A small image classifier, trained from scratch: trained on made-up ball-and-stick molecule models, 89.0 epochs.
Rows from block 3, named by matrix and row number. Rows with one number belong to one neuron. Each number is 200 + 20 x the weight over its row's rms, rounded and kept within 0 to 999. All counts start at 0. After the name is the row's rms in percent of the matrix's.
# fc1: MLP up (model.blocks.3.mlp.fc1.weight, 384x96), inputs 0-95
# fc2: MLP down (model.blocks.3.mlp.fc2.weight, 96x384, transposed), outputs 0-95
fc1.172,088,225,207,201,164,193,150,192,197,203,226,189,179,171,199,199,193,182,238,208,235,203,217,195,153,239,211,187,220,192,169,196,209,210,187,214,168,210,182,198,239,213,196,192,186,228,206,195,169,208,197,203,224,218,180,196,196,206,190,202,169,225,190,232,189,209,202,236,230,211,207,215,177,201,265,207,215,199,194,204,210,183,197,210,190,209,232,224,211,201,206,205,183,231,224,183,217
fc2.172,085,207,217,206,174,218,183,192,208,206,220,230,195,188,183,190,191,221,204,182,151,197,209,217,179,214,191,208,222,202,231,175,206,201,213,202,218,231,228,199,219,242,212,206,182,212,180,183,180,191,219,223,213,220,178,190,204,210,199,190,165,207,208,189,213,209,131,169,189,202,236,186,196,230,187,214,229,190,185,188,227,190,176,184,184,219,164,189,193,217,219,211,215,230,243,200,173
fc1.173,097,225,191,176,191,241,199,178,218,187,217,212,212,196,211,216,205,210,208,199,226,165,191,187,172,178,203,202,211,186,214,184,194,198,197,206,173,167,190,231,227,222,176,177,193,216,192,159,179,220,189,198,165,224,171,215,187,242,212,238,219,177,228,206,228,218,199,180,186,177,196,210,159,186,179,232,191,205,197,175,165,222,199,211,189,206,210,226,173,175,213,169,214,212,180,193,194
fc2.173,090,179,164,198,162,208,208,206,200,200,190,215,203,228,214,169,163,191,199,209,187,189,204,190,210,216,200,193,202,210,250,200,179,210,233,184,246,197,205,186,209,164,226,219,210,170,197,170,200,167,219,182,154,210,185,176,188,209,199,176,210,194,245,182,221,176,202,230,170,205,186,218,172,195,224,219,216,218,188,178,169,202,193,219,213,205,215,213,217,173,196,212,214,225,220,179,212
fc1.174,086,216,206,212,185,193,167,223,224,205,220,200,202,184,183,187,220,194,182,168,184,206,171,192,169,200,188,232,203,178,189,211,193,199,192,224,190,195,206,212,189,218,216,189,181,234,242,183,172,203,202,218,183,165,206,178,174,218,169,185,200,211,194,189,193,239,186,163,245,204,241,235,169,200,157,192,215,206,226,180,193,204,225,201,200,168,192,219,226,183,165,199,176,209,189,203,211
fc2.174,095,210,193,225,171,174,193,222,214,160,198,178,195,215,219,166,203,220,199,209,196,176,220,224,186,212,199,228,212,210,164,188,188,202,196,184,224,178,184,214,189,177,171,230,194,193,185,205,223,160,178,183,196,254,184,210,245,219,210,195,188,217,180,180,190,210,187,208,219,187,198,224,183,216,214,201,204,194,193,176,205,206,191,210,186,153,227,176,195,193,208,208,159,190,169,199,247
fc1.176,109,200,173,173,232,203,210,210,225,213,212,167,179,153,194,186,216,186,189,205,247,220,183,176,186,171,203,182,203,207,230,188,223,202,181,153,195,183,209,179,234,200,190,202,202,172,212,195,189,225,174,193,186,201,243,189,185,236,204,203,221,211,200,182,194,238,197,206,220,210,226,180,219,203,172,197,161,196,197,187,253,221,217,191,212,195,208,179,221,201,197,205,199,233,193,186,202
fc2.176,099,179,215,189,190,200,191,228,217,231,171,211,176,243,209,220,200,204,225,178,185,199,196,159,176,215,207,168,176,180,203,207,192,224,177,226,194,254,206,206,184,191,191,190,194,185,228,183,199,208,209,176,240,237,193,227,232,164,215,206,213,182,148,192,205,172,208,217,195,184,179,212,200,200,187,191,214,207,214,197,195,199,188,193,188,165,197,223,186,208,240,218,179,210,176,178,190
fc1.177,109,164,205,229,206,193,226,167,220,219,212,190,171,198,206,179,227,201,220,187,213,201,207,201,196,189,222,205,172,192,191,184,180,207,168,206,209,239,180,176,219,230,216,174,205,224,185,164,200,207,227,206,220,177,211,168,210,212,229,209,220,193,215,212,211,219,201,177,194,187,192,220,171,207,183,222,202,164,225,213,189,177,184,219,181,235,230,149,225,175,184,188,220,225,181,181,219
fc2.177,102,173,236,215,229,205,190,177,215,199,226,201,188,167,215,219,212,200,206,239,197,218,206,214,217,217,190,194,233,198,214,217,192,204,192,233,197,231,203,193,196,245,227,202,221,247,217,217,205,220,179,176,218,179,217,231,190,211,205,212,182,211,233,210,244,223,218,218,231,177,182,213,176,207,191,210,207,206,188,198,182,219,200,199,185,203,239,157,227,206,197,192,209,203,234,229,191
fc1.178,110,199,214,202,207,219,231,214,209,226,197,234,191,199,205,193,147,198,216,142,166,215,177,173,209,223,191,198,189,188,176,203,241,212,176,210,198,212,210,227,167,148,158,206,191,200,201,201,177,188,171,233,200,186,158,202,186,195,188,186,207,216,184,200,192,189,212,215,184,187,172,180,180,191,208,202,207,180,163,183,186,216,184,226,203,224,200,186,215,210,199,203,202,163,209,182,204
fc2.178,096,171,207,185,238,196,221,203,214,204,196,200,167,206,195,175,161,201,191,181,165,175,175,185,216,210,172,241,219,169,198,225,191,224,176,221,194,231,229,225,161,186,193,195,200,195,186,221,192,226,200,198,213,232,162,213,237,187,190,205,194,221,219,203,221,231,231,231,188,215,206,209,191,186,234,207,205,208,208,191,202,221,193,220,187,199,221,194,245,183,201,196,175,190,201,176,222
fc1.179,108,205,178,157,186,233,167,179,214,168,188,168,206,198,204,208,176,221,184,197,200,200,226,199,189,185,186,190,217,225,213,224,181,216,194,191,218,190,201,179,212,220,210,209,209,193,181,199,224,235,224,176,178,243,188,196,189,188,206,217,217,175,220,214,242,239,180,228,186,184,167,210,216,203,196,220,186,167,240,180,198,186,202,176,170,183,191,227,237,185,194,223,223,203,223,198,191
fc2.179,094,193,189,219,209,187,201,163,208,216,226,185,201,193,196,177,182,202,166,195,195,209,168,216,206,170,208,188,167,171,212,205,218,194,218,182,202,196,196,189,205,188,214,169,213,175,191,213,210,170,161,182,236,193,213,205,220,182,201,206,182,213,199,231,202,164,218,206,202,191,226,225,184,214,213,195,223,253,180,214,209,166,185,223,220,209,230,170,196,201,170,248,157,184,169,198,207
fc1.181,103,152,234,214,202,210,193,190,178,207,195,194,199,239,175,214,173,187,220,192,181,163,189,200,226,184,176,179,214,151,222,199,170,205,217,226,176,208,150,205,201,237,201,223,186,186,204,219,186,240,189,205,189,198,227,192,168,205,191,242,192,207,226,201,183,197,190,182,188,203,218,202,170,200,162,203,210,177,209,229,199,192,210,203,199,200,224,191,217,175,177,183,217,180,184,215,187
fc2.181,091,181,194,206,202,209,206,193,217,163,210,216,224,199,182,210,210,170,174,196,196,173,204,209,232,197,220,194,178,208,184,175,222,193,227,203,219,223,223,217,187,184,188,203,192,178,229,195,173,198,220,179,173,182,224,212,208,229,217,175,139,197,187,229,174,207,211,200,202,227,201,179,172,158,194,176,209,229,195,190,192,215,174,183,184,192,180,229,246,217,230,234,192,209,204,176,184